From a checkpoint of a small image captioner: encoder arch res2net, trained on patchworks of several textures.
Rows from block 4 of the text decoder, named by matrix and row number. Rows with one number belong to one neuron. Each number is 128 + 32 x the weight over its row's rms, rounded and kept within 0 to 255. All counts start at 0. Numbers have three digits each. After the name is the row's rms in percent of the matrix's.
# fc1: MLP up (decoder.blocks.4.mlp.fc1.weight, 768x384), inputs 55-109
# fc2: MLP down (decoder.blocks.4.mlp.fc2.weight, 384x768, transposed), outputs 55-109
fc1.99 102:141162083111155144152148134100103063163176166081083120148179103120038115083082054099097062143082093100113154129110129120079144175136145143102143106111096079108148173
fc2.99 104:121112045183140150214161173113131185157128144133135116135141104160126126145057161137136125080142073153121156116157135089095103086129140138105111043177139164133088175
fc1.100 103:121121117137147168085118073184117153146110171158161124149134146116123112202156070144086135157098141151127101111108118112128131154156186150113100157121154130187151130
fc2.100 094:188134060130106156119091123169122090069135107120175143082125159092145091167147058121124121120131082104163153090130119150136154152124162162105149152170128057066117112
fc1.101 095:094115104141146191109112156067156210117080141103094123138119106109114141115210145095091129157151116124084125139115085134124106134109170069152154147141124104121181132
fc2.101 094:161170203162137145155187116115132090199085116137077174137062115102075133156128152141123200075132119148140089119070091120152108099067130128171127103121133126141151096
fc1.102 097:134133151182195115108142082088150096099100037109135080105161091178145133096171149099158099145161154202065089136118125156112109082116192097151095132140171115174150131
fc2.102 095:146171138116154202124132200082214142122137074158123096119070136122116135129127111100162083107105098149137145067157116159129126179135160156132113146113134129148061185
fc1.103 103:198122149116129105130150092079118131157120149170157096101182135142135118143142097136132174153099159088074081128146168135100068182152150131117094092123127156101111155
fc2.103 098:072120116155129068118180096112119108130131106145143139092143142125120070154148106156179120083127124143163085080111172120180109109168185126146160158079084089144148159
fc1.104 094:152140136137144063127076130197115176185102111051061113142128196087094168122125130113107166108145142128156129136155101099110078090201145120119128145120115120110106129
fc2.104 110:107179070092202175117150071076105161162104116144140097210152122125145134126133086181197076165082117095095149157168119114133131162128111137157112102148098161120138102
fc1.105 100:120141133107093148192112137168114150154121129109111120143169117193128157175124168122154129138132114114081098149167095166192185104091093168128145135214121163128137109
fc2.105 098:094162132162090082138139188109139151104180043140123111134200140152155161096151154130087138106118126123129160158135123136094128160129125083138092066082098132153127088
fc1.106 099:167182133109088157140154160081122156116089132109114150102153148051094142144136117117112130063102130115054085144117145123130141091134096151125108137112140182147141123
fc2.106 104:151078157083076149142151130146114171093113102102180178178093126106110102179109169109098168133115139175162167110128089125115145088079076123074112104118112139091142071
fc1.107 098:135160188182090096202102121106161125139148088183134078106100103071145112099125180153125170130164098104106109125124130101069189131153140082111172130151122094139154132
fc2.107 097:138121095077124176186092103128087135055097108118178184163135160090117144113177142116080125150071127159086145132148092136098142063152095099137142179147112151150149131
fc1.108 103:171139134095134124089133171166095166106186068096184116148147121113121192137111134168200194137145152164115148133160122170153128108116148100141067145136110164140159132
fc2.108 100:139127134142073110109130119157131134165070124166096058156181126175175114129109163133179214124116129152146093077072155151153058123149114099086135132129114162112175195
fc1.109 098:153183123048176101062172131096124136127184159133133151104136124118161129121143150170092168048140141135133140182091097146180216138092145184156141142128151107153135144
fc2.109 099:136132132157108096180176160137149084083149154149164109155161156119103082104147128177173077133093145069088129146125140106101123151148092186128120072068093151133094094
fc1.110 091:081177113165169132109145071141146177128177136097068126149098151186135140135128172170107135111148174122077109160113119140098154098108115144151185103128138129104101175
fc2.110 103:120145150107116111128161089135165161108108113101101126117170113169178142121078137148111169125162106080171121104087119133124143147164122116188163132118135110126109183
fc1.111 096:139102166118129132103091144108111160098142154142112178112163135170126155118111127111086067081100077127115116169139167166054168202134084110160155121142167158092114139
fc2.111 099:091152075170105094099172102153091114143146114138082116131096093160124167157115153081152191119161117126083104136099090145097109133141139148169111131168131083153109073
fc1.112 104:143109106145176154155109095134131060185160168092143149127077136090115128104200133108124161145161088124143109068158093130126097188146127100143096086149113161132112174
fc2.112 100:166082125088166124089118075132113152146127075084122118070101127109117117130130097079172096069120145090193133105072165147197116171121114108101130092110155191052146149
fc1.113 102:146075099090126180165140119215084085130092084199191091075184088102103132157166088168128185177166149124110109128078095162099130109089121058124135182090096105117140098
fc2.113 097:090106137161149126100154126142142141152131118078124109142076113152062205177129083120146130132150165096179155119117137146109091172142148122158189136086108168126140140
fc1.114 094:100112138159160142079130160087125133080132189103140170091153135189146178164129141049074129133143132134123120121174052116135093113139143145127131097144151157105128187
fc2.114 101:131164134123104141120147100111138117105086133147130106162049136111114109096108130109070070131142103147136151143137128163179081088157147102104143145093119096141141111
fc1.115 107:123119128199127122185134134108132109099185094124088135165157099133136140120154151156184179184118144142123116120116120146104197153191132125154109099094135087170143097
fc2.115 096:143099126126116148177084138068111150161075139028126161117113111093078186114118122144132123123112101151130126082115084137137118129190132151178144129090170183171224146
fc1.116 097:110115197070143113143088143107115102162132107156116140166103127126175132081172131136115142142105047154116144152113126140166162108141107163168164046101162170105072172
fc2.116 104:077099150128152133174186129133135092151086099159131121135105156171165139145167137141128154152042156082083121124136150096133084121135161068100153149075105108087159154
fc1.117 103:087082134174164069136145086107139166097078167091079131188131116082122095140125132177197124137109117040127152102139092138134121114094108120112099122163112112128138096
fc2.117 104:117112142135132164116161140187117080126145207080139146133111123113100115102105152123100116103148111097160153106120091176122095110167129152101085129140152145093103104
fc1.118 102:134138092147178125126145114120132132105090126159162098095171076124069113141117075122117106167145132138155126140115093154110219080136148117126108136096169167164146133
fc2.118 098:154093157135168141163118106122122152069112104127176139116121202060118142174133135049154114153062125118094117104116097152065118111133158127164093100097124129140115173
fc1.119 099:119123170116138068084115064131138211138117137177073198140115164142122173063069176118125117137187188110061069079092157097180129157112159182090106142156082122139126145
fc2.119 094:167109106189142146111130161157079099110101134113182121111146123137125144107138091081146130183128111151102161095128188138073119143149062180082093114119093141149110121
fc1.120 099:128084094139170117103169158184128164108107112061148080096103111071139125128106073129074128093158088103065092122151116123158147139164141136143125128126118077184124031
fc2.120 101:163095138154093153159142173115101139107118150103103091141140141102168143160119108083153123188084153105150140134100143085113136144155162186073113121084160091112151116
fc1.121 103:152111106127152160190138192190065149198169116166119144172166144102086116143184123155148152119115157139120087120147163150095120164136117075139135087084078108075202073
fc2.121 105:149184120110138137087076091149063152120149128150168120128087116109129145148129153037170068078130117125224147101081146117116113097129147110115141131143115114129111136
fc1.122 101:120069150134105136184092155122140151157111115132133121151163092139143145124072129091190068080146113175117119151151118096160128144184141135070169101135100118135152088
fc2.122 099:138120110123087112093099148105165121176157173148162123095112147206191144155173131138135080126163095116149124134115064140098120186134095145114140143138083123139101111
fc1.123 090:037120092112109082146178027185118130117165193117152114071128160102128089124117162137168113105174108051100164106092117132095088098149107131112082133126147102114100164
fc2.123 099:099172144098143055128090158193112175072089155105183123189137174070140029183186103097122093142119151123123151093151168120114059138099147120120150102178161215152145111
fc1.124 104:075142144151099115106191063120182130085112178132151125118086149139188089088095119124149164166161148069152104148145172176082085114122182124095079128122123142125078165
fc2.124 097:120151149184128145156140086160171085128151126137151068125091073142084149122178141129138129088156143118155165132137109220164108135092130105043110117121128145178193153
fc1.125 097:135123129114159097144105101131138167133105188105134138079125141092118071151113098114094146129141155151195136129105111089090132092131116159166138167124071137102080132
fc2.125 099:129118177133189094129089162163156083096189119150129137123142181151126034131053121099111129110147120149172162193141112090082133154134084079112150093150139125137152160
fc1.126 101:168142107111135114122084134135107141109062082132098114134147140101174149141140160067127107133109144110135111125131145156115090155063097150066100127172115111101099159
fc2.126 111:161110156125198076089128115166138128144126093094127083110096112115108118122098123103061210160152130099112163142197105175133152102114136123159150127067145145073182157
fc1.127 099:120106070115177084155097131132082117082125095129135091195143081165143143133128040136059134076139140171117137130132051100182125159146062116173156064125129122175156125
fc2.127 102:110119117128168185159158131132116108161059073114138149175163156128095141173088085113132097165125088212076142144116114184108104173176104136086136111066111139094115145
fc1.128 104:111094142144110119081091058127155182107182148145077139127109107101158155065116129084132122149113141141100141144156144143175170127121095118107146094178135112156074160
fc2.128 101:149155105148140140084176164157125072123115103160140112180114143157116138190114122144152139146161106181114127087135097061067141146145128125104076139155145133164177101
fc1.129 106:134150175063166112093108086117205162108153078189110155124196190132080139128183103133090114155131111163129126112157092126099144152149144118161172143092133104094122193
fc2.129 104:170148153098100155111111163127129113115097203089076069096106117106142140163141107121100153117097108123143181150051116117106150153165125104149156137131126166138160134
fc1.130 103:172130109113097133097127112143119118200128131139127127050102110146140140147159095159127143119082128093146094087091111140081118123111161124109203112136096165138115087
fc2.130 096:139187167082112086145119134101109111135126147129140059130091099192113158191109138146116136117091118112124147131062118150110148184138153099144178161128098129122101134
fc1.131 104:147054110140147153151094141177172077110098140145128082074129140134145123147122108105124081157158107214115136157096139137061088096162140182129110111181169136092158129
fc2.131 108:092110087109116101079060115112120108097101061162086164148090185134146099149124118117107133219137122092109155122094150151100169087143112219161080150107151162137107116
fc1.132 097:120110116115168127117081176119105177115200143142141161087122160137115162118131183085097118129173106102110123160121090171180133129131119151161146135105130159045071135
fc2.132 100:187094111118071166070063094167114120155128096122125122136120116157111111162050112100114072160104141077095101158154188160099115148130159187144119154064148098093085131
fc1.133 103:121134187119139061095110123106119134161141157132142174140206126042100087103071128159075110139089143079118182120110167171117128108143121150105122151119078130141110181
fc2.133 107:155125134124112063131136069152131127105109073120110108099070153114180159148127166142157129134117193117141110099122130154179079161135156064157136121107167155206056170
fc1.134 100:169109147148090123153112126143121116078101138133148146154126119157091163142150191172089173119131161101193131181088067123136159165112120142121176085150158126134140098
fc2.134 094:130170167084155098140105168135115120108165121083157081125129083152217116073186155107119148078135146091146145131060083159137078180114114191146169184143099107187102106
fc1.135 102:155148177115115047089153121137089123124147145103104147110107095159159095124168183103168153121122152077161177168114120075100092097207162089081186063165090155160138159
fc2.135 098:116164120093106113064111157156088150129161127110126086061104171125103087129205142113155183133070137138154076150090074162100098137092133191116134131135142140157151147
fc1.136 099:172142093093116161162103181088172114126185120129097149161172122135109154121137102099101142057114105169135126144142127144102179201151136122118055067124136058138123074
fc2.136 098:147107160181149120144157130112163127082086137129122145048137148066047117110138099129108144123144123099155151075122163084096155088136121058117157124135163165124125109
fc1.137 102:129136106111056150196149191155122092120071153183107121110119161135137164153166144091109165118124130128122132128118139144110109126102070114110122179072126134151114118
fc2.137 100:151176075134140164076111140152122128146126163085119164121159184103125149096142128104155104151103094152123171138094084125126164095105135122115101100154105141197062109
fc1.138 095:126134184120133130145150112103120116209141100183114095161103086147129153123104123131078081111150165095134148126138071132174137098169153096139139111144078152099092079
fc2.138 101:140179073105090114166143167073157186137138114110119173158139100129126153135084142149098092146160125189090161114112144114086151148200179113154152146095164145149165165
fc1.139 096:134117141126146114117079093172095140107121090170097062127072124126145141121111152131083155126111102144143171128129120138090088164076086157132114099172154111184172110
fc2.139 100:164190110157138114152232166160130141170071133163137137098140100159134129137103178125178112133112093091059194159112086075113145067092110185094118118125140061111161121
fc1.140 098:129126102174160130170091127122142129184130064146192118136134115133147137143076091093140087148105103106121123078141134138177142123111170168144086120136079094091144102
fc2.140 094:154146153115125154098177064105184165109106108147128072061151134171175138066092141100176165120103154175076110133142159147102114165128169134158158181152129147156100131
fc1.141 100:127058099102099121141139128133151133079083096161134085159108134073150093132085134127116125149133114120141113199149145094157239148094064155111099133119052089156157105
fc2.141 100:147111098141109135153167169107135164123132067099109125127149134107134149113149141092156112155170149126108099141174172108129095127088132195070103142102156182145125111
fc1.142 105:084139106114136093121157091084005174178106094146112103111159103173148143101127095156107102175127102112166167204165218120118076086111107116120095104138147135077147105
fc2.142 105:143143182136126170128099147138105119103136068133106171118131148147100180056153178188167088129149102134139119184151130140175122114117166186068195082139075102173090120
fc1.143 098:122139086125191086180149163133118134098117129161119105111091123146131181123182136203137141132159052137117135084156187163125151171084196166096139149106111159157151133
fc2.143 094:173101140184124156174086159104159131109045169140154122150132128142167190057124188151135120118100099123099144130140165112134148143162131092076114107115129105163188102
fc1.144 103:115110103128063119089162142117090131114122159108119076134138144089128107117132104149159090127115128176108101115106124136131116120164188108116167176084128085116146152
fc2.144 097:139116181121087088142101127154104141084078128144131130132080150156160123154168132147111136101117149135122148112182144163177095115072101152129102108141134075119196129
fc1.145 105:148136142136133169098184157148151124079133131143152137120106143126092130090131120081180140121116115083126100167158105137150178153133096068106146146091130150165137086
fc2.145 099:155071154201115142145111096154136181155168099145094229135124098100151164096155101151103131116113131111159154149106115101167187146136087090122170127164094169086061154
fc1.146 096:106148099085142143126149148143144139166167149169173131146120110101091163122112090082121176110123181133113119090200138134156092080129100133146094142109081179065155149
fc2.146 095:110169157133121116146105091162130089132106124121124056101095109096094115098106137111099110097111117182114085126158166118104089162206200140152156158054134172115119137
fc1.147 101:178135150193112091119088132141103157135172112119149152157116156172139142129134134110086104127107100182135156141112113109147116096126197102147160152146094132162097089
fc2.147 099:135137152104183135162103088122102102120134132130151124140120152083187133131125089132091096142088127173193056131127092127125134126070167120075123041141149119176129119
fc1.148 101:063063112128167159073130135155131105166128142159130153046142171113126177160084082125088137115154071103106206113102153116139133105091149081117095158095127067162121182
fc2.148 103:163106105136105172088093167123104161128072158126148142111101172124133175166087187155160111128187097175124150109088159147093113162151161170129174149123150150120193146
fc1.149 095:116113149191143115160082161088163113130116112154122189104109090153101132148071133119103136134079122154162133125182152132155171045123177075156142066167098140129136097
fc2.149 094:154140166148114086108093107074114138151142093107184132201089165186102146179122164118185116145072130103124155154136146167123140120144101109048142106184106181152138154
fc1.150 101:116173113115107109066125119119106061138105092148138124088121134095166118148156140104110193152177104154154151175148122186156151167110095139162178123150119087167124124
fc2.150 099:154134133096146110129180170166125139131153106097190077135114182120147110184143129157178139162163139100122202126136106114139128181116092123184168182159094100171203159
fc1.151 097:070048097108118092207130129179087125139077153154137176108160184155146084163127121122188153107192164164139082100149064206071175140071162180112062154118155166114093117
fc2.151 109:112126090124063197127144175166148142134115133130140127153154155131090099163163162138119119128112109091148115165157096162143185076152168128141136086165112126125089115